Weights of a small image classifier.
Data: trained on drawn small creatures on textured ground, 101725 training examples, 150.0 epochs.
Rows from block 4, named by matrix and row number. Rows with one number belong to one neuron. Each number is 50 + 12 x the weight over its row's rms, rounded and kept within 0 to 99. All counts start at 0. After the name is the row's rms in percent of the matrix's.
# fc1: MLP up (model.blocks.4.mlp.fc1.weight, 1024x256), inputs 64-127
# fc2: MLP down (model.blocks.4.mlp.fc2.weight, 256x1024, transposed), outputs 64-127
fc1.339 098:42 44 49 48 44 59 45 44 66 37 32 48 53 48 56 82 72 52 49 47 50 64 46 60 41 57 72 50 17 43 47 50 43 56 41 49 52 47 31 50 48 57 55 64 28 47 54 64 58 48 65 59 51 23 40 23 63 55 72 64 45 24 52 51
fc2.339 093:55 60 50 61 67 32 50 58 54 45 91 56 43 44 55 39 50 54 72 55 26 30 59 47 48 51 46 53 57 63 28 47 57 56 39 60 62 60 39 36 52 48 37 36 42 53 67 51 39 48 54 56 40 46 50 45 43 61 53 44 45 55 41 46
fc1.340 093:56 50 52 38 63 26 61 40 46 42 60 66 49 39 62 54 54 34 57 69 52 49 59 71 70 59 50 50 65 51 56 62 49 65 30 45 47 42 40 46 37 43 57 36 62 48 44 54 56 38 51 55 55 55 58 37 57 39 44 60 40 74 69 61
fc2.340 091:61 53 55 63 44 38 33 48 45 52 49 41 68 52 57 64 52 52 33 45 21 45 35 56 36 36 73 73 40 51 46 62 57 59 59 47 79 62 73 28 46 42 56 35 54 52 55 51 51 61 62 66 45 67 58 42 66 48 64 68 40 44 63 51
fc1.341 102:42 42 50 66 67 55 67 96 56 50 45 52 51 55 49 64 65 51 38 43 32 54 66 47 51 38 45 54 59 56 57 49 82 41 50 52 42 65 52 43 46 58 62 52 27 74 46 59 41 49 37 55 39 43 43 49 38 56 46 58 53 66 47 59
fc2.341 101:67 51 50 40 59 67 61 54 56 33 56 50 56 72 58 43 59 38 46 43 46 32 51 65 59 41 68 67 60 57 51 71 56 45 54 54 55 48 31 53 55 58 52 44 50 37 72 27 54 39 74 59 47 62 57 56 50 61 46 27 53 28 59 45
fc1.342 101:55 50 49 68 62 61 55 59 52 40 62 55 48 38 56 48 60 37 46 30 55 51 37 73 63 54 39 63 41 50 64 52 38 26 51 45 36 71 45 67 59 52 43 58 70 47 68 71 67 32 48 50 63 44 54 49 47 59 27 39 45 31 74 39
fc2.342 093:45 70 65 27 52 55 50 31 53 50 88 29 61 54 47 68 40 69 74 62 32 51 68 48 47 56 67 46 58 54 46 43 44 49 41 43 53 49 45 70 33 46 78 72 66 44 26 31 39 49 26 45 25 42 41 67 45 60 41 57 59 42 59 31
fc1.343 101:58 68 50 77 62 57 49 29 49 30 43 46 48 63 54 48 52 49 41 49 37 35 47 59 54 23 62 32 57 58 55 53 50 50 73 65 65 52 53 36 33 48 44 29 53 49 45 41 31 52 52 63 49 28 52 26 63 45 49 28 38 34 50 46
fc2.343 100:33 41 66 56 59 48 31 68 45 56 80 32 65 53 64 37 67 51 47 52 73 55 34 54 40 50 59 71 50 65 50 43 49 27 52 57 23 43 41 31 62 69 75 66 39 65 61 72 66 66 54 52 61 36 32 53 50 52 57 43 55 72 72 42
fc1.344 090:52 42 56 38 42 69 52 62 38 40 41 60 51 23 52 55 48 59 50 47 49 57 69 55 59 52 43 45 27 49 52 52 41 65 55 58 39 74 62 67 30 39 75 39 44 39 41 58 51 52 53 66 55 44 43 37 70 33 56 48 45 44 43 69
fc2.344 092:32 78 80 45 48 43 43 47 62 37 39 47 49 83 74 73 67 63 61 56 40 30 48 73 40 43 45 69 59 51 39 66 35 30 57 61 62 49 64 64 40 38 58 48 61 54 30 62 64 64 30 41 46 27 42 46 60 36 57 61 72 47 42 24
fc1.345 092:49 69 55 72 41 39 49 33 59 46 73 45 59 41 54 43 56 42 58 46 32 52 61 38 64 58 26 65 30 65 57 71 39 56 53 48 75 65 45 34 60 48 38 44 35 46 52 54 38 60 57 44 34 47 42 66 48 53 55 61 40 69 47 47
fc2.345 097:42 50 66 43 35 33 50 47 31 43 61 64 58 55 43 66 51 48 59 40 32 26 63 45 33 74 59 88 30 49 51 66 59 52 55 65 51 34 78 42 56 46 52 54 50 61 40 41 53 60 46 52 39 56 47 54 44 59 64 59 50 33 42 56
fc1.346 096:36 48 59 56 62 67 56 49 46 39 61 54 51 50 55 40 57 46 41 50 52 63 39 34 56 60 60 33 60 63 49 77 50 52 51 40 66 45 50 50 51 25 75 48 30 56 50 61 35 35 49 44 58 53 38 48 34 46 52 42 21 49 84 55
fc2.346 096:36 53 44 52 47 29 61 58 26 48 39 56 69 43 33 43 47 58 61 46 57 41 50 53 32 49 54 87 54 56 49 67 41 32 59 56 64 32 46 65 63 13 36 56 54 68 43 16 33 47 46 52 31 38 50 40 40 43 50 60 53 64 49 55
fc1.347 097:48 55 46 59 40 19 61 78 65 45 40 53 51 79 39 68 60 49 43 61 47 53 39 63 48 56 47 53 45 33 43 53 50 45 51 44 55 34 43 49 48 56 50 40 49 48 40 49 46 46 60 53 42 68 39 46 50 35 54 49 40 49 62 35
fc2.347 106:77 40 35 60 44 42 53 65 51 39 68 66 30 34 44 51 40 61 45 63 44 40 55 53 45 49 56 52 64 49 41 42 68 43 56 66 55 45 33 40 49 14 33 60 23 38 33 47 62 92 40 64 59 46 35 50 45 55 53 46 35 36 39 47
fc1.348 094:51 46 70 36 50 69 54 66 61 61 46 40 46 44 53 45 63 63 34 37 45 64 56 66 53 35 69 56 48 80 53 39 40 68 78 47 41 53 54 53 48 54 55 53 65 77 61 21 72 26 64 43 46 42 59 30 74 44 40 51 28 64 63 57
fc2.348 096:64 50 41 47 48 29 51 46 56 34 41 35 38 47 54 28 51 67 63 29 72 49 50 64 40 46 36 42 47 38 44 51 62 46 44 72 48 49 57 41 41 55 70 54 43 49 59 52 53 50 44 62 25 76 79 52 69 43 51 47 72 64 43 42
fc1.349 100:52 91 38 64 67 46 41 65 52 52 38 55 52 57 52 66 38 56 51 51 52 26 50 69 39 38 68 54 34 46 55 68 45 52 50 44 49 33 50 50 68 57 39 58 69 37 56 23 60 56 70 50 26 59 69 46 50 45 76 42 54 62 69 43
fc2.349 094:37 65 38 56 60 63 58 42 53 50 53 45 50 50 75 41 52 46 45 52 44 57 27 58 40 60 61 38 36 34 70 36 45 47 53 52 57 57 65 36 39 57 19 43 41 66 62 34 40 57 50 35 57 78 32 57 68 78 41 46 48 44 54 46
fc1.350 092:48 36 53 56 51 45 64 62 66 51 30 70 73 16 41 58 58 51 60 35 44 57 53 31 54 41 65 29 44 64 55 64 51 57 32 49 52 42 43 41 46 72 66 59 35 41 61 66 61 46 68 45 70 50 55 34 43 57 44 48 59 59 60 35
fc2.350 097:39 49 69 55 24 56 38 70 53 68 57 36 42 55 61 44 60 54 65 57 58 25 46 39 47 49 40 55 36 34 50 64 54 56 77 52 52 47 51 50 42 49 50 44 48 52 47 40 61 53 55 40 35 57 36 67 46 54 61 60 64 37 53 50
fc1.351 101:48 38 34 61 54 36 62 50 49 49 65 54 63 64 49 45 44 66 36 40 46 57 61 37 60 65 41 26 74 56 41 78 40 62 38 59 57 67 40 60 56 47 31 33 67 65 47 47 44 49 35 64 45 41 42 29 46 63 37 27 47 52 50 51
fc2.351 100:46 76 52 62 49 29 44 59 58 31 51 39 45 40 33 65 41 55 58 36 48 44 64 57 34 46 65 31 43 32 54 61 56 45 42 43 45 48 53 40 72 49 49 66 65 60 64 59 50 58 32 58 64 48 73 41 47 38 46 29 31 36 52 35
fc1.352 104:56 60 65 24 44 60 62 41 30 61 41 64 42 63 51 60 40 50 60 68 60 46 57 45 31 66 45 62 54 53 67 40 24 39 69 28 26 49 50 54 54 51 39 42 57 46 48 48 41 53 48 43 39 37 54 59 52 46 44 61 63 39 47 48
fc2.352 098:54 66 54 61 48 52 44 48 65 50 66 32 39 51 47 45 63 52 41 47 58 47 49 47 60 43 44 70 57 57 45 63 36 41 33 58 50 49 70 42 45 33 44 37 30 77 51 35 32 52 35 40 62 55 49 61 76 49 48 44 63 54 41 43
fc1.353 099:43 71 34 60 34 40 18 51 63 72 49 60 56 40 53 59 59 54 64 42 50 37 21 51 31 46 46 40 57 25 63 55 38 32 52 52 47 54 60 49 56 61 34 41 77 48 39 56 41 44 70 48 51 39 42 21 49 44 65 51 46 57 57 62
fc2.353 105:18 32 44 55 62 51 60 61 43 37 48 52 61 36 41 55 51 51 40 42 70 33 57 62 55 34 45 60 23 36 74 49 72 36 51 59 45 53 39 41 51 54 51 73 32 66 59 38 43 53 28 53 56 26 55 48 53 40 41 54 61 56 56 61
fc1.354 105:42 45 46 43 25 49 45 44 57 36 59 44 69 60 67 49 63 60 44 30 55 72 41 67 55 47 58 46 67 35 68 67 41 63 56 40 36 53 42 67 48 52 44 37 75 55 44 75 70 56 61 35 56 40 49 48 54 23 38 61 41 45 70 43
fc2.354 105:62 54 72 48 52 34 46 53 48 23 71 66 51 45 35 66 57 49 57 59 40 39 43 63 53 42 57 47 61 36 48 38 50 56 22 68 55 60 20 61 65 50 40 36 51 47 53 56 59 59 55 59 46 61 71 51 47 45 47 69 56 37 32 54
fc1.355 102:62 53 53 52 45 67 44 66 35 68 20 54 46 47 56 48 65 32 47 52 58 44 52 49 62 13 39 33 51 61 44 26 34 45 54 65 66 48 45 50 45 53 74 56 48 47 49 64 33 50 42 61 55 40 54 78 42 22 38 42 77 47 83 55
fc2.355 102:48 45 50 68 36 39 33 53 54 43 67 41 31 28 61 29 64 61 47 53 59 53 34 48 37 36 67 54 55 43 54 46 49 48 76 53 44 84 89 41 47 39 54 52 49 46 64 46 45 48 48 60 31 65 42 34 50 68 47 55 44 59 16 42
fc1.356 094:47 70 60 62 48 66 43 45 44 48 51 33 56 52 66 56 61 40 47 43 51 65 48 49 61 59 57 58 60 18 35 41 35 36 51 56 40 67 65 32 28 51 55 52 62 30 65 67 43 34 61 50 75 53 60 54 64 61 49 24 65 50 55 48
fc2.356 095:75 38 44 75 46 44 34 55 52 35 48 82 57 60 47 55 51 63 49 36 45 33 38 50 42 47 48 30 50 52 35 63 40 46 28 45 30 41 61 45 52 46 71 43 34 74 44 49 71 69 59 64 63 50 40 30 51 45 38 38 63 65 51 31
fc1.357 094:41 67 36 50 46 59 42 57 45 50 55 42 72 61 36 52 47 47 56 44 40 42 63 53 34 46 46 68 43 45 68 40 42 35 47 50 64 77 63 49 57 40 28 60 45 52 46 78 51 44 81 46 43 52 67 54 57 68 36 58 53 41 48 47
fc2.357 106:50 43 45 41 39 45 39 69 34 63 72 50 68 38 31 42 47 64 66 26 61 50 57 68 51 42 40 38 51 65 32 40 56 36 71 41 62 55 45 41 44 40 50 71 26 39 47 49 62 61 28 48 60 49 54 76 58 43 67 54 67 44 52 46
fc1.358 098:29 63 57 56 65 57 68 59 69 27 47 44 45 26 42 56 50 48 40 46 72 65 45 39 46 48 59 65 34 55 49 78 34 47 38 67 51 74 52 51 55 65 46 49 54 27 69 65 65 45 46 31 45 30 39 43 45 57 69 62 70 50 44 46
fc2.358 089:74 36 37 43 42 58 29 51 42 64 61 46 60 46 38 52 47 42 62 34 59 25 56 64 37 35 45 56 73 55 66 49 89 61 52 67 43 56 60 40 45 42 56 53 60 53 51 62 50 48 63 45 71 70 75 27 58 57 37 35 73 48 59 62
fc1.359 103:71 47 64 47 44 34 33 57 62 54 32 65 57 53 46 77 63 65 38 41 47 45 61 26 68 47 63 44 43 52 49 37 35 60 76 44 51 37 30 47 52 50 33 54 38 64 03 51 55 22 58 52 54 60 44 31 62 73 64 56 63 60 44 36
fc2.359 098:60 21 28 67 63 45 55 32 36 61 59 54 36 32 65 22 67 71 23 36 54 64 50 32 43 52 51 31 52 59 50 62 55 39 50 44 47 48 39 52 43 63 67 55 71 35 54 46 51 39 41 53 51 59 45 28 24 44 35 52 51 41 52 65
fc1.360 109:51 50 45 79 62 72 53 67 46 63 48 45 39 56 45 48 44 52 39 58 64 43 52 62 59 51 42 48 36 51 44 46 56 68 45 50 56 39 54 58 49 43 41 45 30 63 59 57 27 37 43 48 49 53 43 44 52 56 58 61 58 52 43 42
fc2.360 101:81 44 51 55 47 44 50 50 49 53 54 36 70 53 37 50 42 42 51 53 31 19 36 68 61 47 50 47 64 47 63 37 63 44 44 49 57 54 42 45 70 56 60 59 49 62 44 64 64 59 59 35 59 54 56 55 72 62 43 54 47 25 45 63
fc1.361 093:38 59 45 48 50 48 57 71 54 38 52 33 64 51 58 53 34 37 58 52 71 49 47 42 30 45 66 55 45 68 40 51 34 52 39 48 61 26 51 50 44 47 49 57 35 52 31 61 45 55 52 43 65 56 32 59 69 49 65 52 45 49 44 48
fc2.361 103:66 53 57 41 40 48 40 46 45 50 63 37 44 62 50 31 66 54 49 71 35 54 28 62 33 72 47 50 56 37 41 32 39 44 52 77 35 61 48 45 45 59 36 33 44 51 38 45 57 47 49 52 39 46 43 47 57 54 38 39 47 69 58 57
fc1.362 102:67 61 50 35 31 51 40 79 56 42 53 61 46 52 59 50 52 44 74 66 49 51 48 44 38 43 55 56 41 63 68 46 36 38 48 35 28 48 25 53 88 44 49 49 61 30 54 34 44 35 58 30 55 57 58 67 47 47 42 57 54 41 43 47
fc2.362 088:33 59 83 73 40 41 35 40 37 53 48 39 29 48 54 32 45 45 50 54 39 31 58 42 43 50 53 56 48 47 53 48 72 51 58 60 40 70 59 39 27 30 35 57 55 45 52 70 50 49 37 41 62 19 61 45 53 44 65 51 27 48 52 33
fc1.363 102:53 54 66 43 47 66 50 47 41 41 39 53 36 41 51 30 36 53 45 28 60 45 36 40 52 65 51 62 47 61 28 34 41 63 33 65 34 40 51 28 32 55 59 49 50 48 37 57 60 38 35 48 55 47 59 59 58 30 58 68 56 73 56 68
fc2.363 113:32 34 46 38 51 28 58 35 67 43 56 40 43 67 46 55 65 36 46 47 23 48 50 59 47 46 42 39 37 46 74 58 49 50 47 42 53 45 46 75 50 41 38 41 57 61 52 38 21 62 61 59 57 47 44 36 35 61 37 46 33 44 27 41
fc1.364 098:52 66 44 61 63 83 37 73 52 52 56 47 68 65 45 57 62 62 63 38 69 62 44 61 58 52 53 45 70 68 55 54 60 65 79 71 38 61 51 59 47 58 45 26 59 43 46 33 37 48 56 36 67 62 58 62 77 40 42 44 27 50 73 62
fc2.364 096:55 43 44 56 39 31 66 72 52 47 69 62 58 51 83 34 66 53 54 67 42 54 42 56 53 76 53 63 51 28 39 41 43 58 79 28 65 35 54 67 59 43 26 51 68 59 44 58 51 44 62 57 33 48 55 41 49 58 56 30 54 59 51 40
fc1.365 094:55 45 39 60 46 32 28 41 50 49 61 58 36 22 60 69 54 30 57 47 50 56 52 47 58 40 55 37 37 44 43 46 42 39 47 61 57 34 36 40 50 44 45 57 59 70 37 33 52 41 48 58 51 62 55 60 46 43 63 52 61 79 52 35
fc2.365 095:53 56 43 50 27 61 53 66 45 51 62 49 69 43 61 69 46 50 52 59 54 45 54 44 57 44 74 42 47 64 60 48 28 45 51 36 54 64 51 63 50 41 47 69 53 41 65 43 49 40 74 58 42 52 63 28 36 44 54 56 45 35 34 65
fc1.366 094:46 44 52 44 64 42 39 54 56 46 53 58 62 43 70 55 49 51 46 58 73 66 53 35 45 31 53 23 54 63 48 40 56 41 37 42 60 46 37 56 47 55 60 41 33 54 45 44 24 46 51 50 56 36 62 53 38 56 43 65 59 70 48 71
fc2.366 091:51 45 77 67 53 45 58 25 45 65 35 44 56 73 41 54 59 61 44 44 41 59 52 46 29 62 58 59 72 48 52 54 49 46 62 73 47 53 59 54 34 55 34 54 80 54 40 51 54 52 79 46 51 34 52 53 53 50 19 46 55 42 61 37
fc1.367 089:60 76 44 68 53 44 54 65 44 50 32 67 38 44 47 43 53 54 48 48 50 37 33 44 53 51 62 47 52 63 46 49 53 27 28 32 42 16 29 59 36 51 61 59 39 40 49 48 59 28 60 47 46 54 73 40 76 41 46 48 66 62 31 56
fc2.367 096:47 27 48 42 69 67 56 47 59 37 62 50 44 67 59 35 53 34 49 58 51 24 67 65 75 56 52 48 48 60 62 41 46 55 63 71 45 49 52 25 49 52 41 38 70 61 59 63 50 55 58 56 29 57 56 42 23 52 50 46 25 56 47 36
fc1.368 110:60 37 42 44 56 39 68 67 49 27 47 51 50 57 64 84 42 52 41 61 31 50 55 65 52 60 53 53 52 46 63 42 41 60 44 51 61 22 51 45 58 51 41 26 64 47 50 67 42 74 46 52 61 49 65 49 70 59 41 40 52 57 42 56
fc2.368 101:36 69 58 78 57 54 54 64 48 63 31 37 34 45 60 41 47 41 71 54 55 45 48 53 58 33 52 73 41 39 20 57 53 64 49 35 75 52 39 59 44 45 53 52 18 46 56 36 70 39 45 60 50 22 49 47 21 46 45 39 36 60 54 58
fc1.369 102:55 61 40 58 44 23 46 36 39 52 50 50 49 52 60 61 61 29 46 87 59 49 40 69 43 44 56 45 68 49 70 68 52 62 56 61 57 54 34 52 42 67 52 33 81 31 32 62 32 49 32 69 54 51 48 43 42 66 67 35 31 47 54 70
fc2.369 099:56 42 57 55 50 64 62 53 62 52 58 57 48 75 51 22 36 46 53 38 39 62 48 51 45 38 46 60 40 60 33 51 40 46 48 39 58 38 62 48 59 65 67 46 35 68 69 40 47 53 67 53 63 30 36 33 62 49 64 45 57 24 48 48
fc1.370 099:54 51 69 55 54 41 40 59 44 53 55 49 42 59 47 69 56 57 56 79 62 49 39 43 58 56 57 29 70 36 63 50 38 55 65 45 29 39 27 62 54 59 55 45 41 53 27 32 44 48 51 56 50 58 56 49 51 53 47 38 32 45 44 62
fc2.370 096:46 30 55 50 42 36 37 46 49 46 31 69 66 52 34 65 43 63 56 54 31 57 61 36 22 39 70 84 54 42 42 27 67 44 49 48 51 47 50 35 58 57 27 65 53 39 50 48 44 19 36 62 66 53 51 44 62 44 53 36 47 37 54 68
fc1.371 097:51 59 65 39 39 50 48 34 27 37 60 57 43 56 40 57 54 48 42 65 67 60 64 46 60 75 74 36 37 50 33 62 43 52 57 48 30 39 35 51 62 57 66 37 49 76 79 38 32 47 55 41 51 48 63 43 50 60 58 63 58 54 29 73
fc2.371 101:50 45 41 53 31 49 39 49 55 49 42 55 40 20 30 44 46 51 52 66 52 75 52 54 41 58 33 33 34 42 45 47 62 52 52 52 28 49 34 53 59 51 55 42 47 46 47 27 56 55 29 58 16 60 50 49 40 71 75 46 48 76 38 57
fc1.372 103:30 46 47 63 59 30 34 46 43 54 37 42 39 30 42 54 63 56 64 38 38 54 52 35 45 43 57 49 28 48 45 44 46 53 59 60 51 74 52 56 34 53 44 63 14 59 76 53 33 44 69 55 43 45 67 56 57 53 46 53 48 42 72 63
fc2.372 103:43 62 71 45 47 40 66 57 42 55 39 53 50 60 40 62 51 56 46 48 40 79 37 40 35 53 43 41 65 39 61 58 54 43 57 34 58 52 43 51 61 47 37 47 63 50 51 52 54 30 54 39 57 56 31 45 57 31 51 45 49 33 54 46
fc1.373 103:47 47 59 40 59 36 47 43 59 39 39 48 53 42 65 52 81 60 47 61 55 54 63 37 51 28 43 54 24 48 30 38 51 45 72 68 29 30 42 46 24 49 72 66 59 34 47 52 47 40 74 44 25 46 59 45 43 39 44 58 67 57 44 46
fc2.373 099:57 52 22 47 44 55 75 52 51 46 35 46 60 42 61 43 35 72 35 45 54 55 72 32 67 59 60 56 59 59 57 45 47 30 60 42 53 39 37 48 62 52 43 38 57 30 58 51 53 39 52 47 90 61 43 43 42 72 67 45 46 26 30 64
fc1.374 108:32 34 33 48 64 69 45 48 46 50 48 48 54 58 47 50 70 43 28 37 48 56 49 43 64 57 31 50 52 75 51 42 64 52 35 56 32 66 39 45 40 35 77 56 45 51 66 62 55 38 57 49 64 47 36 51 46 63 46 57 43 51 37 40
fc2.374 100:61 54 65 68 42 39 38 55 51 45 46 52 42 63 58 51 50 61 29 79 44 44 68 58 50 32 56 60 39 35 50 48 48 36 45 60 46 42 44 53 29 71 59 57 23 52 42 32 45 46 44 39 34 60 71 43 47 52 45 54 46 59 34 66
fc1.375 101:71 65 38 50 50 50 54 45 58 42 65 43 61 16 24 48 51 49 53 41 34 63 54 49 57 58 29 49 55 29 57 50 33 47 43 35 35 60 53 41 63 39 55 43 56 39 43 57 67 36 55 58 27 46 55 40 61 45 53 41 61 47 69 40
fc2.375 088:32 58 59 52 30 55 67 47 28 56 50 37 35 68 46 60 64 60 69 41 32 39 66 53 60 49 66 35 66 58 50 41 64 61 72 68 55 33 75 71 42 50 37 40 45 36 37 47 60 75 30 57 63 52 53 53 43 45 51 69 44 51 34 35
fc1.376 105:44 44 25 37 43 56 46 64 58 61 56 66 48 37 56 64 33 61 38 56 38 32 62 64 54 46 73 57 57 51 53 66 39 42 62 49 45 31 44 65 46 64 55 64 57 59 49 47 67 60 58 58 38 62 46 44 53 66 65 59 50 49 52 44
fc2.376 096:35 64 50 59 43 64 68 50 32 51 32 41 51 67 53 47 61 46 53 59 67 59 43 36 38 57 32 55 39 71 34 37 60 64 40 53 41 68 42 52 54 60 34 67 52 58 45 52 49 44 40 55 58 40 23 58 24 66 33 51 57 61 50 68
fc1.377 087:51 42 46 49 39 39 63 65 54 78 52 54 73 45 56 53 48 49 32 28 60 63 57 70 47 58 63 52 54 44 50 65 60 73 37 54 30 48 61 61 40 49 42 27 71 50 46 48 44 58 47 56 45 59 40 52 50 44 55 46 41 37 32 69
fc2.377 081:31 43 61 54 34 58 37 54 63 69 64 57 59 52 44 34 47 56 54 49 45 45 46 31 40 64 53 47 57 51 48 25 50 48 53 47 54 51 74 44 44 38 49 41 45 53 31 51 56 36 37 58 83 45 47 56 41 41 36 62 32 61 51 48
fc1.378 100:51 61 30 59 88 45 52 56 43 59 72 22 56 40 54 41 64 45 48 56 45 28 33 59 42 44 42 26 36 55 48 42 46 58 52 41 37 40 56 63 56 68 45 44 36 50 35 38 54 58 59 44 65 34 63 41 56 60 50 40 56 46 55 59
fc2.378 110:87 55 30 51 43 58 52 68 52 42 38 62 39 52 51 56 61 68 38 60 31 46 65 56 40 36 39 57 77 60 51 48 63 54 32 64 37 37 38 60 47 71 38 66 46 33 48 47 72 35 45 46 44 60 64 56 41 47 64 50 50 51 50 56
fc1.379 092:50 58 33 60 66 14 38 69 53 46 45 31 46 38 69 42 25 45 52 55 72 44 44 73 28 45 45 43 43 49 59 35 40 42 64 64 50 54 41 39 65 65 51 48 58 51 57 71 55 62 34 31 45 35 56 63 58 49 69 45 50 50 57 59
fc2.379 091:42 54 58 34 33 49 37 38 52 47 41 50 40 83 31 41 47 49 44 78 45 62 51 47 65 61 55 52 63 45 40 32 36 64 40 59 67 51 62 51 40 23 37 43 34 73 51 38 45 38 50 23 43 56 52 46 33 39 49 62 43 66 32 53
fc1.380 099:51 56 36 43 64 43 62 40 75 49 67 63 53 25 53 57 79 61 63 43 43 40 51 61 54 41 26 31 35 30 50 81 44 31 51 79 49 58 65 53 36 37 53 40 66 30 30 33 50 62 58 54 66 37 48 49 26 65 37 53 64 41 38 36
fc2.380 107:51 62 48 68 37 35 53 60 54 27 40 46 53 39 57 44 40 60 60 53 46 31 48 51 51 62 67 70 78 50 54 32 34 61 54 65 42 42 49 43 57 57 42 65 36 40 49 65 40 19 47 56 32 44 55 59 66 48 55 53 63 78 50 66
fc1.381 117:60 45 46 48 62 51 37 52 54 53 50 50 62 83 52 55 44 23 37 41 64 51 33 49 53 52 45 60 56 44 45 37 60 30 47 67 47 66 36 28 61 34 43 35 55 46 58 69 55 57 51 66 57 59 43 61 78 42 44 52 49 39 47 29
fc2.381 105:40 43 50 69 61 62 76 73 23 46 30 39 36 54 36 71 61 41 57 48 56 54 54 48 55 50 54 66 42 43 65 22 49 49 47 58 56 60 41 45 53 57 49 46 46 61 44 49 33 44 50 50 51 53 56 24 21 55 65 59 54 44 40 46
fc1.382 110:40 26 43 40 53 32 51 54 57 31 35 53 57 50 40 68 64 44 50 52 53 59 53 52 49 34 43 56 47 44 61 44 64 66 48 72 51 42 63 37 57 41 55 52 65 68 68 56 56 62 54 31 73 60 59 47 57 72 43 59 60 42 31 47
fc2.382 117:47 77 59 61 30 45 50 48 49 53 83 59 49 69 50 28 31 28 54 52 62 54 24 55 45 62 75 50 45 44 40 61 33 49 61 35 47 69 40 55 38 64 46 54 38 41 57 49 32 28 43 80 27 48 49 54 47 38 63 41 49 57 49 62
fc1.383 096:31 49 53 37 49 56 39 60 55 50 52 28 37 60 48 70 56 33 44 65 58 71 38 43 65 58 58 34 63 49 53 34 49 40 81 44 58 58 47 32 47 70 58 54 65 60 61 54 57 31 53 31 64 58 37 50 72 51 51 34 65 56 31 48
fc2.383 099:68 38 47 52 45 43 45 46 67 40 46 47 48 31 54 49 71 43 54 66 68 44 58 51 42 52 50 40 41 73 47 30 36 51 75 73 30 15 46 55 59 48 73 55 62 54 64 62 54 48 48 60 29 30 53 43 57 39 39 47 59 49 17 48
fc1.384 100:30 50 51 46 35 76 78 51 46 73 30 56 29 49 31 60 53 64 62 56 59 54 69 44 49 55 45 47 27 65 70 22 56 47 44 69 40 44 28 58 55 56 32 52 66 62 35 26 48 39 70 47 49 46 32 42 40 69 52 25 42 45 44 20
fc2.384 100:60 43 54 34 52 69 42 47 56 46 56 51 58 51 48 30 31 43 41 42 48 36 41 46 37 60 40 61 50 35 61 63 40 48 50 38 50 64 58 60 43 70 54 41 28 39 34 57 45 51 44 44 70 41 45 62 55 30 45 73 65 47 47 40
fc1.385 099:37 61 47 38 73 42 35 70 54 36 43 72 51 62 58 61 55 57 43 83 49 61 50 54 51 42 50 56 52 48 55 59 42 50 44 61 53 68 43 39 61 66 54 47 56 40 51 46 36 24 41 87 55 39 43 42 31 65 43 44 65 56 49 42
fc2.385 101:49 48 52 47 47 52 59 53 36 39 74 27 53 36 70 49 47 49 66 52 43 84 48 51 36 54 41 46 49 61 65 42 53 63 48 47 58 55 73 61 51 38 35 43 39 47 50 30 55 42 72 26 42 34 50 55 53 51 38 56 38 31 46 49
fc1.386 087:58 77 64 63 59 53 58 42 63 39 47 52 42 26 59 75 44 54 42 53 42 51 45 57 67 68 38 55 40 40 39 45 56 58 51 61 36 41 68 47 32 43 56 30 60 29 38 63 55 32 30 53 42 56 40 62 46 61 52 48 42 46 48 35
fc2.386 099:47 44 47 38 51 54 33 46 58 56 63 52 29 71 30 29 40 44 65 44 55 35 50 29 34 50 53 38 73 52 61 42 47 58 48 52 31 49 42 50 69 35 27 60 77 66 43 39 47 45 59 50 66 56 57 38 24 39 45 75 49 65 42 61
fc1.387 095:51 32 42 47 56 55 50 43 56 43 55 68 57 63 50 54 37 72 49 43 36 68 67 44 55 46 41 39 46 43 56 42 54 59 33 48 40 40 54 35 54 46 46 47 31 42 30 55 43 61 60 60 41 47 56 34 52 50 34 26 26 65 46 45
fc2.387 101:64 63 63 35 67 43 41 45 67 49 39 47 61 66 49 53 46 47 50 43 54 22 68 59 47 51 44 29 41 29 37 37 33 37 43 43 56 26 61 52 53 61 32 74 46 56 59 60 69 55 68 55 46 45 57 47 46 27 42 47 49 47 50 34
fc1.388 099:27 41 40 44 58 58 46 38 52 45 29 35 35 51 63 68 75 44 54 59 52 68 34 63 44 68 38 37 45 73 64 63 41 69 47 51 60 51 45 40 46 43 29 59 39 46 47 62 49 43 67 51 60 35 38 52 42 48 84 48 39 48 52 68
fc2.388 093:61 38 37 52 39 64 69 77 58 44 52 61 60 50 44 34 43 44 59 43 34 54 44 44 45 44 40 70 49 53 20 69 54 33 58 60 43 53 68 51 47 46 70 35 42 71 50 37 36 33 38 41 36 56 30 52 43 42 48 33 52 45 70 40
fc1.389 099:66 67 41 48 37 61 53 77 35 26 72 49 48 44 46 58 45 29 54 51 65 65 51 33 40 45 61 20 33 49 31 24 46 59 39 42 48 55 60 52 25 40 40 79 50 52 65 55 49 28 69 46 34 56 65 53 63 60 70 52 64 67 38 40
fc2.389 093:57 29 59 61 52 36 34 32 36 43 51 61 42 53 41 33 25 42 32 75 68 30 56 48 48 67 50 57 69 48 43 44 32 46 63 42 56 53 33 41 74 30 51 62 43 50 42 63 46 57 39 52 52 38 44 52 37 37 64 64 51 43 51 32
fc1.390 096:41 48 48 40 59 46 52 54 52 34 36 41 48 47 50 28 54 50 51 69 53 46 70 53 60 44 56 71 42 72 65 65 55 33 43 61 57 38 48 36 41 49 53 37 32 35 48 53 70 55 45 19 60 43 61 31 31 47 42 50 62 60 66 40
fc2.390 102:70 52 47 74 54 45 55 41 44 28 62 67 39 61 61 37 47 56 41 62 39 38 62 73 53 49 42 49 52 35 58 49 50 57 52 52 73 87 25 25 33 61 36 56 65 50 50 52 49 48 53 58 62 60 63 56 42 46 47 26 47 46 52 36